python train.py --dataset="short made-up English sentences, spoken by a formant synthesiser in many voices" --norm="batchnorm" --stem="single" --optimizer="soap" --beta2=0.99 --shampoo_beta=0.99 --precondition_frequency=32 --merge_dims=true --adamw_weight_decay_other_params=0.01
Rows from block 18 of a small masked spectrogram model, named by matrix and row number. Rows with one number belong to one channel. Each number is 500 + 40 x the weight over its row's rms, rounded and kept within 0 to 999. All counts start at 0. Numbers have three digits each. After the name is the row's rms in percent of the matrix's.
Before each channel's rows are labels from the 100 clips, of 14976, where the channel reaches its highest value: "strongest on" is what is common among them; "lies over" is the class under the peak. Only what is clearly more common there than usual is listed. The data: short made-up English sentences, spoken by a formant synthesiser in many voices.
# conv1: bottleneck pointwise conv (model.blocks.19.conv1.weight, 160x544x1x1), inputs 0-90
# conv2: growth 3x3 conv (model.blocks.19.conv2.weight, 40x160x3x3, transposed, each kernel summed), outputs 0-39

strongest on: reverberation; voice: deep voice; clipping
lies over: /ɛ/
conv1.136 090:500500436487500542500557500474500500535500518500464500500500543500482496596530500500552489524380500463500419528500500500500500494552584500500500500456455494500500500438500500438451500500538451500500465500408500500500500424500411500500500572515500447500497500500500500500500
conv2.136 095:466448462540472541569465504497485513518561424520498563514468515490461528505545472540563526495462503427580449510551502450

strongest on: /k/
lies over: /k/
conv1.52 117:560563484500500500530535500575460500500462455543500538468518500500500496500444476500546498500524433534500543549572505489472500562500500500500515500500500432512535480558500500500500504449500500500500500500500533500500500487501500498500500518500484500500500500500462500518494
conv2.52 111:480497504465501485481494538493463485421479499478500463472484504502620443493481477475524453541419506503448580551452486433

strongest on: clipping
lies over: /aɪ/
conv1.14 108:563500500462619500500500506465500446500546448493439556500466430463500500500500492500500488524512574500551466500500500495500500500500500500409500500500529398500516397412451500500500539500500443500500500522390500552500513500573500586479452500500500500500588500500567520419500
conv2.14 074:512585461440517463490444500459484532527487552524517529529503504552566520476471490538498398435505547500560476448490444505

strongest on: clipping
lies over: /aɪ/
conv1.84 107:544504468427500500390500510500500500500500447437440500500500433466500500500500484500500500500500485500500518424500541490500580500500453396500513500426500577507418460490511500500500500566500466500489500500462542500500500550500538389500500542559527501501553500456500500500514
conv2.84 099:469407474478461509515461519489485537496564563483462480551481485519549466529418448498506606472545491479545495481491526451

strongest on: clipping
lies over: /t/
conv1.68 087:459500466475509500434409470522500500514500500500500500419500500500366511490409500433520500550500500500278449500500500500479432500490534595500500500500500587500500489479500470438500578500562431500573500520500500449500498500500559500500599500563500500520496500362474389469666
conv2.68 081:449521524466474468436461490483500492445585458494512556512479513467491539504551483486533601522533455554484415466548486526

strongest on: voice: deep voice; /aɪ/
lies over: /aɪ/
conv1.121 115:500458575500527449548500500468500500500497500520518531540500500500500492500500500560538449500500601479548538564481500500500633498537489500500500500500486500500500458500500500383479500500500450500500500469460508500468500507528461504500500544545514500500567505545521500500495
conv2.121 101:492516534548454499436451503485494527505404498454490433394486475469499527514487512490492548430516478515548507532523558431

strongest on: voice: deep voice; "she"
lies over: /i/
conv1.37 096:460500493482517507500500469606498500500500554500421605520500500500482500509500500500527500500500500538507500500591500500457467500556595468443532436500500500500500500460500553530469500544500467419457500552479500508500500519500579455500500542500493500518500500500532500500450
conv2.37 091:440576511507495523501485517483472503479559493484491481513507537472432537550557500503519395487480456550550498524510528614

strongest on: /z/; /w/; sentence kind: question; "where"
lies over: /w/
conv1.91 099:483487472500500500500540500500500500513591500500595500512514500477501500572499523500500472493500500445474465500500500500483536500500500500500544500480500510500500500460500528500500597481500500500510485547500500500500437500500500456500500500445473565374467500453497435471537
conv2.91 135:487501501499494488485401487490481452468513476556503563477525495522562452485485474515507453433485554517547516527376449463

strongest on: mains hum
lies over: silence
conv1.156 102:526569471520472500500500500513506500543500500505503561514500501500500500422500500500502500458516500474500532500469500498539412500472505433507465552500500511512500470500545500500500500448500421496500439500484500541389593490500500488500566500470500430500503539509500433460500
conv2.156 103:501507478504444476473580482437489559470535514513562508467561486429523550445464514488507538460576457503523518433466518556

strongest on: /ɛ/; "every"; mains hum
lies over: /i/
conv1.50 100:500500500500500500565500500500500500500500500394500491520379579611500522500500474637408480500500549471509502500500500500498500478475500505474500500500408500460500410500500578500464500500500561455436500607565461433500500447488521562500558500500500491500500406528500540500500
conv2.50 110:502556483478490465535508507510448440517529485504506419460504533489574523573514499517463492496516553509430475594460557434

strongest on: mains hum
lies over: /t/
conv1.67 095:516500562569559500500442570526500500500408500473477500500573500491500530500522500500433500461563500567500531393472500500500500471500517584507535500500500557500500500452459500550571500500464543534512500539549533534500478500500500500500500500500500500469468500500500507532500
conv2.67 106:481469453454457472513460481503410454520541499454525438489455419532521528470481483474516505515435479482487376524502500506

strongest on: thin (high-pass)
lies over: silence
conv1.31 098:500532500500449500551371497589473487500500603440500581500500500500468595500500511500500500502473500500400586532500500500429572500500476500500545500452500500484500511446539500489483500500470500500500500500528500500500403500514556466500500515500500500550500500500603500500500
conv2.31 075:447450532459551470620563469531522494483548481521491498478521461492444485475515504523488470551500521471458436455411500486

strongest on: /ɛ/; "every"
lies over: /ɹ/
conv1.132 104:500500536573500500500500457544465537423529500500473451500500500573500500481547515491460500500535500500583440410500521527540500500491498547500481524500498500570500588471500500500560500500511474443525500443512500498441500496536500500488478582473500420503514477500500500500500
conv2.132 107:492508535491481525464500553441472483483441505442485388482535478449429487561510449517467559453500443557538475511523517488

strongest on: "every"
lies over: /i/
conv1.21 125:500435497500476468500500441483500500507525483440500500500451511431500524547500507455538547500500481500548498502500513508567500500500500500467501546422500500500500500500468500538422454500511454463518523500500500537500456408490536546500462539500524500444433536477520484502500
conv2.21 090:486566423548490536466513520498553461446478507503496431406476460519466468564549484526487530487532529500490526584464454482

strongest on: "every"
lies over: /i/
conv1.108 098:512500500500500474419418544500502586500500513500500500500500500500500495500431500500500498500451500481481500500500555500500500500500582500500500500500552500500500500500495500557552604588500500500500500500434500500435500612500478500486500500500500500500500500500504480419548
conv2.108 093:410545439468504482519546532540567462504467469532449519517457483505407511509454488470505512523445566461521509513433539525

strongest on: /k/; mains hum
lies over: /k/
conv1.1 113:500444484496426500500500500500500439500500503437516504488500500448500500500567500500484457507500567469425427482544485500500492537500500500462530491500500516557500500492430500522410500547473500500537500500540549569537532549500500509500456500501500500476455500500494500500518
conv2.1 083:513511461534540500516468445511497480568495449536444493403543505518523519512449427482499579561502539540525499492556464439

strongest on: /ɹ/
lies over: /ɹ/
conv1.18 114:544500500517500466500500526529481500521500530500516500500468500500500500500459500595500518423467500500500460471500455486500544549479575500500488500500500596464559546508418500453500522500500500500500498555520561494500500453500500500500500490494500500500565562500502548507500
conv2.18 113:506486508511510500502545500530475508496537491425445653473503471573530479490444473466512527506457534512575516491455473484

strongest on: "where"
lies over: /ɹ/
conv1.77 108:495481500489500500500432500500386500448500560500497500500500522500484461500534554500500500590465500515500515500500428500500500500500500463525500435477500444500565444450537500461500500500499570500491460465490500500543500500532529573500500455500561606489501500543420500500500
conv2.77 085:511476467483490495431405505483511497469495541426528530511452496527575442474504434541544433506506499558476455552518515443

strongest on: voice: child-like voice
lies over: /ə/
conv1.6 106:500500491503500500625424477500546500500490534484500500500479544500501500500544546500501521500500500472456500405500496556500435500500500500578500500500500500500500442500500500500500500500500500500500500430468544547500500543435500452577464500474500500500500500511508500444500
conv2.6 099:521494538522475535535454502473457517511594435525474410522497451461550513440480503473570490505533570423476478516519519482

strongest on: "where"
lies over: /ɪ/
conv1.63 103:500532500500370563500522565523441401619486500500500500500456500500440500500606500604500543500500500441488561500500455445500500450500437500504500500500500500476500534500444543497569500435501500500531394512520500447512570486500500517500500500500500500500518500564474500500444
conv2.63 095:528511437569462457499420544507454483498494403499492500464489457482467479547481529481486406475493491472405526484515534495

strongest on: voice: child-like voice; "this"
lies over: /ɪ/; /t/
conv1.148 099:500500564516500500502500410500476499500530500438540500547500500500500512512567500593500487448500500500500500532500500603500500460531423500538500491500460503500500539418568500549500465478475500468500559385500500500454500450500455500500500485500406500500500500500508436566500
conv2.148 083:566454430530484443562502470551529528500465449498517501478491444553520484465462479506532406436453519496534461560507476536

strongest on: voice: high voice
lies over: /i/
conv1.111 100:500473500500500500483500690450500502500500500480500497572450500500500500578500500474500461512500439500518500500500500500500500500500531500500500532500517500516420500388500500598500509500519500409477573500441481443500423446473576459500558486434473548500568434500420444500500
conv2.111 104:501588510478517471546501445457525476481488432545513469514508479426522539449585478467487544526553505472462482499420537550

strongest on: /ʃ/; "she"
lies over: /ʃ/
conv1.128 096:500500500500500500500461452405500426544467500500500500500443515533491450500475531478457500500511500500500471464500500434500535450500592451541500477564516524500500500500538644500493500500500500500500543437500460500488454500500467531483493500500423500536378500500522499466525
conv2.128 100:504544470519482457395529543470559503481525504562455503431481520439415509462492535512512524549581452495478521494473480493

strongest on: /w/; "was"; "where"
lies over: /w/; /ɹ/
conv1.13 109:500500500500512526500419500500477417508429438474452500495500466500472500513500547609548500500500500500500500500483553500499490467564500464500524500500438428526542500500500485500505478467500461448500481540426442500572500421551500433461500500500500500440500580500471499500605
conv2.13 104:507499486444530495502425512487522493497422444511447600487454531524581497507536425515469519458522498537467488504464507578

strongest on: "was"; "where"
lies over: /ə/
conv1.139 102:550500500500474559525500539500516429500500500500481396500500536487500437500500503513500500539462500469454500500455500488489568500500516500536553500500500500465425569500500591550418500424500500500482466468500558530500446500500500471562460450467439537498500578447419609468531
conv2.139 065:499480534470520505468568463507525535509508537483531556473506491496501607438380514546493516499553485474474548493448542540

strongest on: /aɪ/; /m/; "my"
lies over: /aɪ/
conv1.115 096:500401500500500500335428474500500500536500500541482472500553500487535512545500528500606439500500513467433409500500534622500483505496500452500500504418500465539500585479439500579500500500538500554500612500405495566552481500502500500522500500500515500500524500500500491500500
conv2.115 111:573468497563516573518527497489511492517361468494477504441506511496522484547458524519483437500487501466508456591518498497

strongest on: voice: child-like voice; clipping
lies over: /s/; /z/
conv1.143 086:491557500500633500500500466500500500500500500500500551532493500500500494500433500500439437536500500500390493500500544500500540500569481500500543498462500570500500397500597515502517518500534472500458467500500508500456500501500500500500500500471500500500500500500500477500500
conv2.143 097:495464541438485440498507472486539537465584459480509527471450442432461472504486557443518516461455513499555446473448550540

strongest on: /z/; /w/; "where"; "was"
lies over: /w/; /ɹ/
conv1.93 114:500453500500461500581431439500518504536467500500500482444500450500390500500500462500500481500500500517524432500500500500570457502500537500517500502500592500351468506461562500500500447500463488457498392500490500467488500447500462500500500492504479461500500507576500500500500
conv2.93 096:502465482474488529458505524494496495480436477478468411555496479481541409493476466555513552438467464496513540527496536388

strongest on: voice: high voice; "his"; clipping
lies over: /z/; /s/
conv1.64 088:497500500497416391482500500500586500556489504500553522500500500552500500500500500429624500563482500525363500436500500500545500500500559500500500500507500407511502502473488500500448500500500500500500500396500500500500500500500500449451500470548422500500500500453500621500500
conv2.64 093:503506492449510463455437566489530563469499477488504451566509552484546508489526514486532584501517489527566527606530461459

strongest on: mains hum
lies over: /k/
conv1.26 103:448554435500554500454500504467474436500492500500438492500500500500489475500547395505500506468500539468485500500553500500433500500500500498484471535490500500500478500500500500465500558496433500417517481533500485478500500500452528500500500500462500466469459583500484507500542
conv2.26 108:493498512483473490523371530469450495487506507451516487470449504467590506492522516503495394552467436526480532521465469523